Weights of a small audio frame classifier.
Model: log mel input, arch mobilenet_v2.
Training: batches of 128, held-out accuracy 96%.
Data: trained on synthesised sound scenes: up to three everyday sounds over a background, 26041 training examples.
Rows from block 8 of a small audio frame classifier, named by matrix and row number. Rows with one number belong to one channel. Each number is 128 + 32 x the weight over its row's rms, rounded and kept within 0 to 255. All counts start at 0. Numbers have three digits each.
After each channel's rows are labels from the 100 clips, of 14976, where the channel reaches its highest value: "strongest on" is what is common among them. Only what is clearly more common there than usual is listed. The data: synthesised sound scenes: up to three everyday sounds over a background. In brackets: how many of the 100.
# convs0: expand pointwise conv (model.blocks.8.convs.0.weight, 432x144x1, standardized in use), inputs 0-143
# convs1: depthwise width-3 conv (model.blocks.8.convs.1.weight, 432x1x3), a 3 kernel
# convs2: project pointwise conv (model.blocks.8.convs.2.weight, 144x432x1, standardized in use, transposed), outputs 0-143

convs0.429:119128112167108136126166136162159140142085123138144211030160133101175137131121154150127191089142135146116145127120134035122081106187146156152135150147166144116079138180133134141162109128151094145121172095169080059099066098137126125125107078123075078110149119111134075137119109127130127108136111118170183127105125147134169135182164092112156118110114168071126130095150128126090109094078007165159128117169110161162127103156143116095147
convs1.429:097097094
convs2.429:135170111128094146143141168133080118108097129126052106152104137105150176067137107137142143084111088137102132086126159173127222180194147185066133221131139175154149128101141161134152098109136146167167098148175079111143130147154083132109128161130186094135147127166092097136087151168132129114144095109078150143128142161169115139190167089143126078136088121121163152176134108112102116128114134173070120065170093072137160143153082087112133
strongest on: number of sounds: 1 (62); fire crackling (39); whistle (25)

convs0.413:134137160127122172140094127129161127143100132125118131125133087093156161131130126166137085129177143184146094151184157145127173117096111140149106133126128088217113098089116163045127114160092161132152061084117174126110110102126153143139085152136104174121102147095087142062110112096139221122110134079083163132109110108128173128138122119099103147114065157063122190104111097190131099161206121076092113116089185172080185138118103146142135
convs1.413:157123081
convs2.413:134117184141125155157115177078138143164146111124159110125183083120123143098111177143196144153185153166113087149121115129135070063167068160112108131119111134103146146148087101133100133151113172115120155146124106102158076078101119156099077179067104107128142142066094144158178105137143151117111128087053104154164158141086085144107142120154125156046159162155067131127146170134095151111108184093190164135139109186154085157142084173089134
strongest on: bird chirping (51); first sound: bird chirping (34)

convs0.352:112054077116109165157147123114109102101120098076128166083115178131163155159129114162113146153166089051087116188113154129126148154126124139124148131174166126199105115125096176105127150142061158128076108112080168132159138117157174130137114147127106087153095131196172145149133125153141145128174061151067123042146110103153153153134146110108151040134061119169119154200128095084153103120058118150125159156099156127132129093127124122139111
convs1.352:175100119
convs2.352:110134134118121187092107126114155125106126119091103111140103104168172138122120087120146129169216056113103080182103117168142122120105053086129106114167065126176127111126162142133135162181150163155160125208083176164165147158149203160102130206119173169136155159142115158138150142183144168148115099108101085132146137100114094089144086060091157102158086125112094117122112106152122114126136099138101144082048125141104140084116096078119131
strongest on: number of sounds: 1 (62)

convs0.115:107141141151111168126143120115135074109085114141105162122110178128161189115132147049129141133204077095097197142122098104168086137101073105121123086110107069117152140127095076121135117166168102123063120148129163111098214107146165188170170120178139107179144097166151149136089154085136084152154114171159133131136135142139151092085149106126069108176071159094122122153112077139108171118134115125123183113142129131136092121123139032106172
convs1.115:080134156
convs2.115:102086130107057096118160119069110133100142143093109108108141110132128113073091112028169169166156138122149231125180165101166135109105125155119115081155081156112133061085065140143108108109146142103085116136110102161121118106128115162110188183145169116148108167113162107170180098081191141134091160122080094162138154113077103139119090115155121106155139151146132090160129170160167113105152176116147105135141142166118127192144198125138129
strongest on: glass breaking (89); first sound: glass breaking (68); background: none (46)

convs0.244:136112092084143125108060135085075164102122128114093127155110150106123178159116132150120106059161136116084134169096107062166137153190133128069186121114130138085070102178210111062134141128149120168149124108166096124117168132117152186114150120121157087130153182122120174135086106164120133088085157133112100153179142158101154186078169090089084122190156164107108100111096073132083125091109144118102178164157151135184112149093121143137138
convs1.244:174127097
convs2.244:131178150116166167182070147170126115175119086076106105103132207163120215146107125108123137142133130131155075149123149086154088168166165131115103111149111136095207076151074091083134091107144132085125066139170110111063160091162120152080107144103085117130141163129092124120096128068102099145107146117105144141164185137094065180083120171154145145123136161153087126184122118109146174119135078110127156118128147124134158116195168119145089
strongest on: engine (49)

convs0.195:144116116155166125077154127165172110165120119165111173117064151144084150103176092130152085108130126071121105193183182183156174170053127169102116126137145069147124144093116117153146154165100176094075065145113173107155172100122138128122116151155130166139090128181096111136123149084112124158155097158144145107080159126175096109156134114117118114056142115100145150121130104126096092242072127167092083112088163134114083124121106132155118
convs1.195:169101102
convs2.195:129136122088136117115191137156176056158066135131126158094131137156167149153162100172141131159136126136110109123138070169137142195121108168117124104152103114148185096085179186149137114109116124114076102155111178144108153134139177142137132156098152135131159145131139150055150101136124105142175108130145161140159155097124053046133072136110106184139087078166109085102118111149115110169088160217122080137082075109084066145166081129121121
strongest on: bird chirping (72); background: none (53); first sound: bird chirping (46)

convs0.199:115127079104138164145176123109134082114067155120159153047148151077141112131067167102135109163121172179160147158165065116195149141165075189146153101086143130113141135128090097105105117137170070097115149084218165099113093111109131114132094159168098141121090172145124148122128174128116146121115140135155140132114139143185176115191075081160126088199132130109134178177138130154126117100139111096096129182108143083100081106073135121093117
convs1.199:080123154
convs2.199:123087123139121115098106098089117145085114146192196136084144144131103103112065137137093104154122144151085166118162063152158197122062132163139089145206078135105182095078122143104140110134146155102108140150109101214145137138087153112101095125140156133116104114041156152138127120113120140142076138117090086140212079135163107175138138147118123085174152116120088125186128183133103155186103162075156121092126155135149132152155072151126157
strongest on: background: none (58); laughter (34); bird chirping (27)

convs0.113:129182126131053099112121166123051143122097094130071163082143174145091084125149076128129113153100140095152036081106144109068173110123136138104081131150144144129163094118149140131101059121110111144093138126134077156069158114152162109072130159165184126150152201110116144159143178096145117143104105105136126144169170086131085142144161170086088163118161160129061081139179155075169123128115130186129116101138097145160140188143150143119137
convs1.113:165150163
convs2.113:108212153180126112084235152103116116137162087116097181123117107080095142089115166089136119094129163160161111125088135062122136112071125121098048116112137098116099112150144101104140108172098131152127175182154133116110171128143129155152133152157121161148174148133100092145069099155112068212148164158163109126067151087110146120138104135150130133167095150090128100140143107119127169121189101099060112078084121102133154098093173102133160
strongest on: phone ringing (80); first sound: phone ringing (43)

convs0.11:101113124124097195150146110093135092104130153125163161128083089096170154216095100126146100085099128098130125218156163158155132194093132155170114162154131089154142163099129123097147164196040157114019135133153167138144150098132148129107123144165092132099084124129134145130154126053186103104156121115101109166104137120146149144121151123114103073082103076108172142156122118154149069155116151120121118131107118057117171073124110112130146
convs1.11:078142147
convs2.11:136134115131171140121125140155091122226133116102113076122150127176184093126127152168158162076084132133148138106140097069075110195152139170109125038177154102119215146144132177147168152080175081129155114094149149126148139108116083125117145130123127205103108179088114175072061158121104087166132152109165138131132106094119086105144064125120104117089120140151105141123127108098134112143117124096098114131139137171114079159170127128162049
strongest on: knocking (30)

convs0.342:110084166156105136109137157142104176052100181106126216115140112110156107191129132083109102073195105078098135082184145160113166144111174091177114119127094111170184129127130154157133106166128109100104088174125177102121083149197127120155155084140109119124150127142136120109131162084178081130155125130106168095159079137145139108115102120140108082148084094153079099080108112123178183147158135163185139070123100106148143183101091084142133
convs1.342:157158091
convs2.342:155088080105164125187142083137147130050104177161124127087104115161118168148098177133150124146170087118129134153118145147147197128186133146139129181129129136081147112120131089075138098090093132164122132076101084203101135117106069081144130128130125086078101114171163140132133119138100099116140135162072108114130112117117102146098125101098214165155137124163207152190098124141081119111096119166136148164126112161153095145206121220111146
strongest on: knocking (43); first sound: knocking (30); electric buzz (25)

convs0.387:125105080088082140075119167130143143136167191107145124107120122103147102132159066179188138100093125091122130150128191136113115107133063115130112126099160145169157170161104144150141063130108109172127172055128190154122140128130109103156175099095112159143149156084124158141133166135118047154109139160184167103117150080095122162118148123088155102139146203122162120123130114045069145126098126142218137112109144160105056119128108094092167
convs1.387:145159171
convs2.387:092068154146143078150105157154158144135061167137156104135156073161125102208131095075078114106177115137136133165166133145084086112107174150126132130084077057131138144126173131127174113144147100107164092175139121143147161161142145104137096079094149152139088125117119143154083074117107063038177081123127088096086158156074140134123141119153172171122135092101087100089156119166137128068136120139138133172117037141123139115150132109166127
strongest on: siren (46); beeping (32)

convs0.116:120118118079104180100113103119075131137166121103129101087115084079167165147129091174126155133132105134124093134151145107117144052130129138113131095089129110120071090106166167153116099160090182076091073176170159099155136104150144185112117117138161136163089093101143105193142153098154183097115088062084118070112156145113127174124193131156170102134115137099114165166122084163150039105121132153129111161108160190144166129116141178189167
convs1.116:137149077
convs2.116:162126134165164160169131104119122117112131160153134146126147138156180138120169126109134168171138114170116166164099079207206145143114092126135083116122081143085182109084115102074116130104166181115140090119163077172128178113162184133107140180209148087125082200157095151136093114128144097066131071119127108103127081126103087116128135146180156054113148150174104171154168149128101121193104135109072145135094086152100098112134133142128116
strongest on: quiet level (85); reverberation (67); text has "room" (67); text has "reverberant" (67)

convs0.245:116077107092136108076099077077060115127080108151115132139143144106125166122097117109143146128154147098103162171104106069191109107255129110142198128177119161086108094164160130112138144121190105099154119146176086111089125113133188141133144109106140178092155138153155115152159085160147089098093114111132134089147142115147090095132147117146123102191138181129126115135110097120090109114166130199078160175148175172128118143115126158168188
convs1.245:182135140
convs2.245:172111122126124099124083146074118136090130086065112140085116182204140168150137148133207148149139086126139126121118093128139160111169109104134122095125113085117140133164129171203160123110118131082063107146109202123128115098126121118115153093097099186144148122078079152147150184095196184173154158117146235125168171148155126164055097082103086114105088145124116102142121094126159116126163154150132151128147142151147122174115104158130070
strongest on: engine (67)

convs0.381:162168087130185158133101099063114124157143091178168126133099153099074152138106137122125085133078152149114122144128118147146165122099116124111110100107155171068125152186097077063163101155146183140123176133176127164179172090095139134131120166140120116132098180117136100119098130095078129138085091133158072206188112048099121094098132137158093116067156110145107163199215110163132134095080126138122150120103103126129108067113121110120109
convs1.381:178144109
convs2.381:142096147151148155158075134135114104143110157118114150113127129181110164160129135086131116128130113086210079132112208081114129152127157130132116096187089124117160138146129094133116096095097088115105105102062129116158117099127158105076155120120118120125149194146188141158100083150162091164120114072129164078153144159081165126140136079151174174185138091132195131140106061171135154093175143113112165166194080123113100150135213064099129
strongest on: laser zap (75); first sound: laser zap (45)

convs0.394:100125148114103197136136164152129078092121085112154159148081139052145114200141122152086122111138126111148143165153133107113119114142158092126092129116092101122096129149116137105148167226102148073041083169180173097138125138174110157112088088175123113071113064129163124169127177056122108073134147087131125096101125166182112155166191153148141104167107077109110139117135150177122121118136106141091084126075120127127135104107110149194149
convs1.394:129151078
convs2.394:120137117111114133131147091093116117075077125100064113088143153101148106110094150105159119176182096175074097114132104196160175142113107161105127087140134160174136124100147141082114114158129133181155163134184090158137156061152145154101129199174128092171172151183090166127164125110160118119086099134025126160197112148135162140117140068144176089174103129143099138171096058110102131167142136123151155157155130141140078169152136154102124
strongest on: quiet level (66); electric buzz (53)

convs0.137:088166125095150168158119095139067101213116164123121160097151132131126151199129105126119120077130128115153093178115099043132125178106122137108158090124165107095169126139121119167105159164175097153175172112126131038108143127165184141074092149084123127158140167159185117090096085209100123120130141144179150178168154118159157148142127094078072132134064099148113091128130089103131115133126148156158142074136120131092072138107108081130118
convs1.137:160115085
convs2.137:163154116107137144114126125159130152091111130045183156104106170166129151180131126166141130124091105149203085121180158072149141108189138061083118109154104113200163094160105137128143146085158142115155107197111163146092109153156172141136096161086107196127141115138121081101155117157067170083041085163174134153128131044103137111089117139110126127152172085096082162141134105155170125110156122061156107113136111121142153131128124125143118
strongest on: background: none (48); melody (32); meowing (26); howling (25)

convs0.335:153167184099093122080153138084133107107153095048104116144122155096097109121124108143172123128168169103173087162094129150124114067156099063103084120137081152143186132066105128136166112139086101062124144178097149160128149097158093127081159190148174148116140145134103144163143186115131139108115145092058138162131150151137062116121100121188160119126147104123064072166119199124168158150112197147144135107126157101140182139098105175134124
convs1.335:150146175
convs2.335:096135101125124137138073117138137109163109144114141120150142142159155149155113095166123124142064109163136043116111130101041084139104155159110134072121125114166076127171073191157118110143139153155112130082132109078163058139168144161134125084125127092185098108156131142153121104059144110105090121090086132127112123144101138228144120054115160116122117123169137176139167135126113175098078064150182111139088156158169177204126139153119124
strongest on: siren (34); sawing (26)

convs0.346:056101130076159125132172099137123130105121160112119157044187183104233132119062135123177127109169127058131095155118114110160084102167058080150094190142122149103114151135064098215086109116101102101122175094153116157116123076111130137126111131129123126138126120156149159071149103079136172115186142154107124138109158131133143125105120127156145107128126125137094146098142188165186136140091142149144088150154142100147177147142100106131190
convs1.346:166153160
convs2.346:091120082161113024093111103098114153116104131144120084143154111091122109112149080119140091094133117150125205116109190111123106076160109094141154193105129099148086109137147111151049166135116182185149115185171108124143144174179111092128067137115119138114092131146124084085110137100130154124146156136141110216156090142153126195083167177085110122134144096107122149121109150141125084152097191108189159091140140144127169099131110145165185
strongest on: drum roll (53); first sound: drum roll (29)

convs0.74:104132170062144166153103141105072136147099123168075157130102088102130141134103157146074142160211127129109137151172095117065130152086116116134090109155080084162100062145139107088155106195129124067098061129129169079152179136155166176167125076159137189148124138129135165134169113078175074118100130096095131117189129151185116200154103111161151111143124143116108091089122096124083177137085138136102136137112134113120107133128178172155126
convs1.74:117161085
convs2.74:059122155182066114145102120096150146129132155118148128118111128092145157128109139137153187091161141075116127111151082184144149156153139192102146210132144177130166183098047117157108156116105131069160151127089104139142153128119161103077082088165121139134131118122134154140180160149076152100136123131127127117095089109150046066202088139168102104108123152115136143139163144126106081145145184182071165107154084131140144147071105079106168
strongest on: quiet level (64); number of sounds: 1 (62); reverberation (61); crickets (44)

convs0.392:178071179181119137137125205127137110159144082090178128137148150163161128095130072103125145101122106115112070110129172108110107140158097140185099136108130161166215083199084124149184097109128091109142067185133120090104131119135122110069132097064135119093148101104044090125105160048113118148116113125102142086079139117115106123095148134157146159127150156145117140092138166134163209130154109148158124153155136118103150123162194163114117
convs1.392:146165165
convs2.392:125164163115162080120122078095126161067156237186097184106198174119113104163111080119136130109151108124108136166107107085089177128129116133125158123154169107086145141118128153176117105149132120122188138175123096081151131133140087127154148106085154181189111185133128094113160078212119102086112157129137117121146118181077142103139076124133094103049070155165114115104143143105177146113149109122110128095110131113157113116069167138147158
strongest on: background: none (56); car horn (28)

convs0.378:140105117085150169181164111109154124143154148123122137155157102112188158156138103142086157102101064117116143161166162141134156122153103110129104170113154084129112163100157141123149134140136139137096049117145182114135112160106096177116113098072078091112086092149107108148179125139201152047140089128077172105077078191109146153139175108166151094097103147064161151187122093141096084173154150064076089166103134119187112138123155120146095
convs1.378:158105087
convs2.378:116085132142118169127141033167116082135114115140103175060189071082125076148132136121154147148129130100117087136083092184102155156106101153180113114107161123130104111133161150137154090111119138109087071089105135151116148105146098142130119174126139122193115143140145167118163077133168098132132083117065167124136119121127172092099173052094109147147104161153126126150110104085125160166150112218154147131051075149162117181193166156124109
strongest on: engine (32); vacuum cleaner (28)

convs0.356:085128089030120150132125144140135127110155143146158129145119141105130128139119120138127074137108113255091138107110176134116089151100132169130131148105087134194163097082113115163102140180146114172111128122121106066117155106078095088161062089109090175113147142059132147062169127095125080160099169134134122131090152121147069145158116139174160085146152120115091139134175125147105098119198137138159111194132170130142158162129132198154149
convs1.356:171096114
convs2.356:146128145150114150164112143142187178105163153107170125106154166122118113180092117091102086153114130223102183132153148164137126112125134189158115096100129142133116125121110132196165205130174131159087137108126112086119091161102042125136133118127136124129103120046111127183112091079130119129084129128106124137071094126133103177143113171119110078101160168143030163130165157137118084075115107145119081129060118161179111177131123174129149
strongest on: laser zap (59); first sound: laser zap (29); coughing (27)

convs0.91:156123101118191166109099207073116127127104087123115071135137137131076108142076165106111098106138167137112146147123123094143118099099117120109104152063112160159173102172167058073146082133123101140150116167133166135104188121118182135116102147113191202157125173125163144148092130148144085158048161084160057140132145128123137151160110146147116133174166091114096152110171103169140099075167121139170197163144079074129113131176127113130125
convs1.91:127127183
convs2.91:129175160145155167128112179145135113079110050148134086106072135078114137107079181143058096129138145168108089115205096141154103102137135098106114153095139123115118163122167098139178185152117150136165130195155127192161174174101154128132042120111147142100136105126118112156090104066155143133114145097150106079096148093102122092180147146155165133182188095077087102159160147182133131107135126120107147144185102068117138090138093102133143
strongest on: siren (56); barking (47); first sound: barking (32); first sound: siren (27)

convs0.62:123144085051147117098110089141090124099127087133137094093131199095159132134098154150126123167176110100109115124112139128150098149167157112139154080091112099089108082201127100205130130158182105134072108174190140090120109144167125168159141126114121202159120093158133161149164131123124137120078105112106109143141104177171121169091104156156178059182131114128111082097137103161167109112142094179143069087100104094180128095112172188178117
convs1.62:134081158
convs2.62:105160108063111119082115078132126165072109173164112138105110121110147135095066073152170147118171157086057105132190144104145135090165163095171110087111153159127073125135132126153129088163123173109115158170145136102138138120107114155182126150108123193134117109168105085081214133128103146114114152146080124131127090139171172136108126164131152069079167129128106145067101112134096130129129161172093153061178128119131180139079102182194160
strongest on: number of sounds: 1 (61); typing (33)

convs0.256:124190147108148126144119139129123153116109075158128121126045110111090108103190117110109137117073066175148138205160155111096072164164107103112099090079060131094083101124087084131148140143108183149111138113175098127137157153142088141079094082203121158089154120114077101189116148083134141134159155187140151138183183180158161165146135138172132149114158138065095110097163132162134110115134177174103096103096150145113137102119143171128108
convs1.256:136081157
convs2.256:164181170096106154122125140171127150069156101135131158162095181150078138120158121093121117117126130176147103179116173130133085082139148091114143099086138147107120139139127055099099116217099161143077103175194080143135154102083094139123093150135117155111126095099127171170078144045157138126154148114159137142145166096107081184119163085155179124058118182134112080187121119151140095115138104154075144113108201150103140100120103173111129
strongest on: laser zap (37); vacuum cleaner (27); first sound: laser zap (27)

convs0.103:099166074074134143106156137076154103085120143124120091081115084106100095128101164105066118109100122134068156134176151105126102165136167133138143146106135068166134077184177123134117115162198144166127172117103116103189158185131106118136126114175110113167110123114151126139108144068082098152116147138098096148120118175178102196111142173158143120099136073103120154055133107126131083171175110125237100108124131132068127156122144186164135
convs1.103:080156126
convs2.103:156126163168160094154103085111094054136130129162059193128136117138158151105129188148163153124179160087160133105191063200125115159164080173122156135121189132127128140114131136141103102104121076070120104137109155107110152104149202127159155083168141153148130065156073119125156167136156132134162157195085120118159142117159166107149068125107054144158077109092122130101115150083140139173100145153128156163127104105143137178112100115089090
strongest on: background: none (50); clock ticking (28)

convs0.329:053136122146119131099203175148148119145131116106131117106106105059103129098125117105129128122119085124077146101127140165128105160099082132115124139083115115187140102137153114166109053127157077159124140129101135078120163149147054104208153148139137119108194169142107128104131155113141054153175150128115174113102101157198133176126193129094166154154117121097173130095098154125160148123199145089222098101146060114105129109161132090112111
convs1.329:110163167
convs2.329:154085129187087087126105146198081100097109141171126134125115070180142128122202177133156115063169126123124107141128122157098103126151191148202133127132154144142132121098156095075118129032095176154106088123102042116098113099127101131138098099103146111153160120167086155116176137102122134126156087172114081143118130150185171145071172079088116109120145152171142128108123106129157116144131087193114140192152139163100108150139154184121122
strongest on: glass breaking (30); wind (25)

convs0.158:099125126165112174127143095146126070127122081179143117094100113074079145149110170138104113163154095060142118170204169183167118119118100090102078106114159098112154112157118088095153090185074128103064110158157177110155166080167124138131177125204106142110084138121162100162129117039187105093115157096100167137101137134183138182120175099145142124114133100108135128120113136169155128114113154141188083133110092104145088096172096155118099
convs1.158:087163139
convs2.158:079078075129096091143091098130041145116093117110091138099132121120200117122168089104102156118101093128132174138134155130173159132162114078157139134103097161127154132100093159162115183092154221181149102119199129139144093181143127122088095157139162163143109155138134154143148103169106110132141068136127053138149075104097142105113127147117123030179127150126096156113154108119142104185142107130084132152139196191143152136120124102181141
strongest on: background: none (61); church bell (27)

convs0.302:155160145095126110100125097120146143110096124119052104166143134143105129126120105160139117129084134109174133103109104139134103063159118089072141078167143110099142094104071155094079058129118092114129140100070098189107160145160108104191137186142112092132120128134128131137169179107125089196159134203087138142170145150143069146166186157147164154113179150099160117133140184083191114181147131113194173126110142110126204145110099124127081
convs1.302:137176154
convs2.302:164101128080133163121140111120160141098173145170140104125081176099123126201089190128078094163141110204130079167174117099127096147110186141103114117138138132122086136110140139120129184237141122145123127137172166098143086167107080102184082115163033117124094162164168098110126098128140091106153169125131089136105102169128117103161104122162127092130122103098104117115122090179115112067156121139102153172062102102109081095103116127179130
strongest on: bird chirping (32); laser zap (32)

convs0.87:106113134075075157130191106140123125108137104155131115084084102079127095149098131168115100064142116085108137146101150123103112100167143062158086144163102139096103072162147075154121125181121139104066143118136165114126128119190120129177088152160123182133101069145209120098183159073108090125149133075159111168104129127189094176118160136145146082198117089153123103159149152137190137163121170155148074119102156139099115087188119119150153
convs1.87:083112100
convs2.87:153199126105112111145125097148136076150116163173128089120141094068180162141155164142127183181171144147155170142148098143135130150107121141073135116107109112143168180079098100098129124190158054134175116112146093167132156127138135113142139148203099106158093134192139176110110168168135087121185137163089110087121109098141078090184104140174113125143106145088157085092142078111061099141168156159067112170092064103090110115099139133133120
strongest on: background: none (85); number of sounds: 1 (69); thunder (27); mains hum (26)

convs0.328:159123091086110144140064113172059107133068097124159094106086130102215160193136089121083070142125052144133135129110146088114118119160146145127135147143126132083112078141171137118141146181101136146124094139197145024115105154143135182074081111131123123107138108138147124123103125117151100110158108075145144133132206167170139143147153100125157122118130079170088078155206092172131131111109131168160109140104118092142097160166172128142162
convs1.328:126163085
convs2.328:108168144179133099112149105151205085133125166100190134155137133127083117088137157122194160147132098140108131092139105177171154177090143120104120132161117106131111153054143125137097159084132113148082088130104087194131227178128114141187141193182123154140118137106148183131115105139063136129131118126128110149062016132116128135120086140136147083115138127098143153118066173151146141152113112074117111095122155132121136128111142119076067
strongest on: engine (26)

convs0.5:130227158136167185138125084160133110195117134167134143184157107071143213164168120114102123155169105115148128194170107138130080097116155175111138105182130104112141087184110090088153111149132071093137097113137157067146118086195119146152117077125098122098080089156110083117104063102134124065141163143136130128148142151150123180157123073096120128168099125104128129147098099163110117095116129145134140171058114132151106082123159178126137
convs1.5:170110097
convs2.5:197155088162159153181106175119112097131082171135170164095181154125098138155139153130152138146146092082162145106159119148073092147134121146120139124145124106105136153111129100117152069103087070071108137131110130108151125113198158161169137094157092165193188108166129095160167116174129116083150174131167126119074136157153113129122095130156119109109119126115151099118107077158157085055129117118108107196137032071131077179102136120078083
strongest on: bird chirping (28)

convs0.210:153195128140036113139108148101062178091095138124071120099162147138112118109148104132125126070100138126125088111099182134089125111123177170090126112157124128130178132112131107147123122126105111156116148104143067114040163103107163107136126116164188177097172183114107154158133173165173114169111109127100118140145181080145085166152119146100084132168144195140111073165152156123088106113103114157129165084131090057141166162136173155085188
convs1.210:153150173
convs2.210:127163167152117150125231171127122156175184083104138176140159098154119159111161130140136156122072197111123112088101123123109107112061169186125129129098121114113093168150160109137157138167094175143068222083155131130119161121113136137135156117170121141092116111111135122136091126112137099176161110184120129112086163070125103123140148142126090103171083158089159106140163112089081137112127115108071112071067096082094171123061164126085143
strongest on: phone ringing (99); first sound: phone ringing (51)

convs0.267:144104117103138145115127092159098158113194071028132106137102167123172118165140105109112135179137125059068088142128092127093106105112086106064102097140117113115150158120128148133160093129111091132109094095098143116104131098111101157163206130112165148136124187136120172178101144128123114097094095097065160093129123149142140151116212156112180144132115158123119134157075127129141081145107179168172137116112156145228119145151108206139180
convs1.267:160135173
convs2.267:156188183200148127128122128202180150131123109159117171154139151156129136145147107072136094140148103129124092150071135075103097085117127114137130110112149077105088154194131157197134147146127179120156094152159145148145121182175147139153144090129139152151140113088088122183072056122121119095098088088067124095122099164074076116147167109061116148138091109097103092127104108158133109155158059160176183139130127146198161106100123104136133
strongest on: engine (76)

convs0.300:065080122148120105090132137121146145125135207058148148141143133156125182145098149050162129126168126167091138088134143128144115139095102172137199119139109122127115107136170106136132048123115029144124154094087101086080134124168139141158165126156101113160171208111103084125118107111141116135091101127112164103098088129091122119086090135104109124107144163113138115115086117111162151121176131176193170173188149140203114137146103111064088
convs1.300:143157173
convs2.300:109128119095122097149152148115123135162143154167102146144108091171117153128160070122130120066084102129097097129082202117137140141176179150153130113081107136129080083166149140157091103108091084190165098095071114116145133114203111121121124139057146094154213084175118124092108119093148123158151088201063120095152150130113089159125067141119098180111084134190132145128113111137154131100124147180077159153121119182129147105145139065172103
strongest on: knocking (83); first sound: knocking (54)

convs0.194:101083121149091126131131078126073039051130140128078172172082117100123129144135141076129060108169090126071135157124088189175131112113104072113142108145130089126123128151132146076119160190190086160127125135129141094135130115139160149156120133137131103148153170151171141138092149190150087155143078154115147116185138178144145098149138047156107150184122154126152123156175128067083125114139181107106176138119137151123053110091118090146128
convs1.194:084142158
convs2.194:114100132124119135106157104090134096146144114120116138135175122155096119129160120152104137105102127117125224080180143108108100153028139160114126140160111093121162122125092161156133139123203113115137089144120198087124090124125067096143168129112169145112149129105138113163123177129145098143131150076178134152079120160133133153118111201093116106089118113059101157173104184096183187086126134079201130119110049113174113144143097071180105
strongest on: glass breaking (69); first sound: glass breaking (49)

convs0.219:133061136133068127156086134034115184140164147083136137057123169136115148107091084126219103115153192089142126133078138172174168097125076131142148178115190138081107137119177113124060161120114121114116125130146129165046118121108135147136126156120129175134130117177151140117156102074130111117103117131128080119071113077117126113117143170117076107140151142209148191132146162102178147124103139156175171144122109109155139116114100116112164
convs1.219:172146156
convs2.219:085164140136113114162158183111134119155132169134154113115119122139081112129106078074145156093181187103145161137073149118117120116116083133100114154114035081153155168123133076137064148109094129141119146165104113123161138133111155134077100153113181110124122071084108098182171159106137161171131135186117104128155142153200150153160120168140077079084152086151123163136146087106112075180140088109179122137148118076110221085118108167104157
strongest on: drum roll (100); first sound: drum roll (58)

convs0.36:080106125093116180134139135146133132098072125151128170112127170134133206181130149136103097117134136127155107122155097124123150137093130184137120129164087090145128069150176149155102094177129124053065122133144146113139090085155147193174094121179052111138103130144150078111120118057142126090130121131159088072114085131165055130167113097160103163175108148131107191141082136159098101139145119142070111184112202088106169150144105140125179
convs1.36:081129157
convs2.36:177145136109150127098103055139160101082166150087101134100118069112120138040101112094156139114079139119135096140135041139106143135105135166092121109087124098145107125116096135141109112098109126131117138092121169153155133127126085196176128158142157096176144185169101174089117143078136151159154156099122153102108188133145142142127069106144110174148142111107169095099160220138167127150067197154111098158101180123095138196178107136076116
strongest on: knocking (44); first sound: knocking (29); chatter (26)

convs0.81:119176094102124175113143141114118111106143102167154144163144144100144130176110180170132087156121126136113164131059094099135135181130113119193159117133143123059117120152156102112117141166120123154074199127186169132128124089130120175167096107160076153088112094133124133108114088114123087102072126115182056145132134114159116179086138173156162067147183139162125125138086137096081141162086115117190121180080136109146107098123061224138170
convs1.81:096096095
convs2.81:125161135116109140142119062094141061134098168093101117116121092074120168169128142169147151063135072186145152113185119208203134148127166143090185131145170113169146132073058183108108161154133154106119089158190132148114150135095127130148176152197137124135137175166143183115176133147081102117106159104069132181127105100115084101092136117106094072104119112122110097131117091130099088135110185125130109126083125117147148141097088139082102
strongest on: background: none (86); number of sounds: 1 (68); thunder (27); mains hum (25)

convs0.419:143177133116150168110121145166158058163085193129176134094167123072158139184135135133092106129157144093136116103191133123048125108091142145130094107103091098159133088143119178098146124142116093118112114134149172097141058066113115144167091142148096127037115101094164097147170111157178132090108142113097096128121181125178114202197150126098131108148102123116105162122172135127164127115115136105176142111100091038126162085114181143138121
convs1.419:152135177
convs2.419:152104107125142070081078128161114118093113151118090052104162201176170133057143118182108100096117096133085150121117133120141153175147089181156150183137130153115110102095106143181126093084129087159145153105156114186149141181096115160104125142168174045145106170210119158102123123105138091131134078141126112134172125217141128123114113107087092133097109107180125080116085146102073126138078143136109177155177123122154136131132148104128165
strongest on: phone ringing (50); siren (40)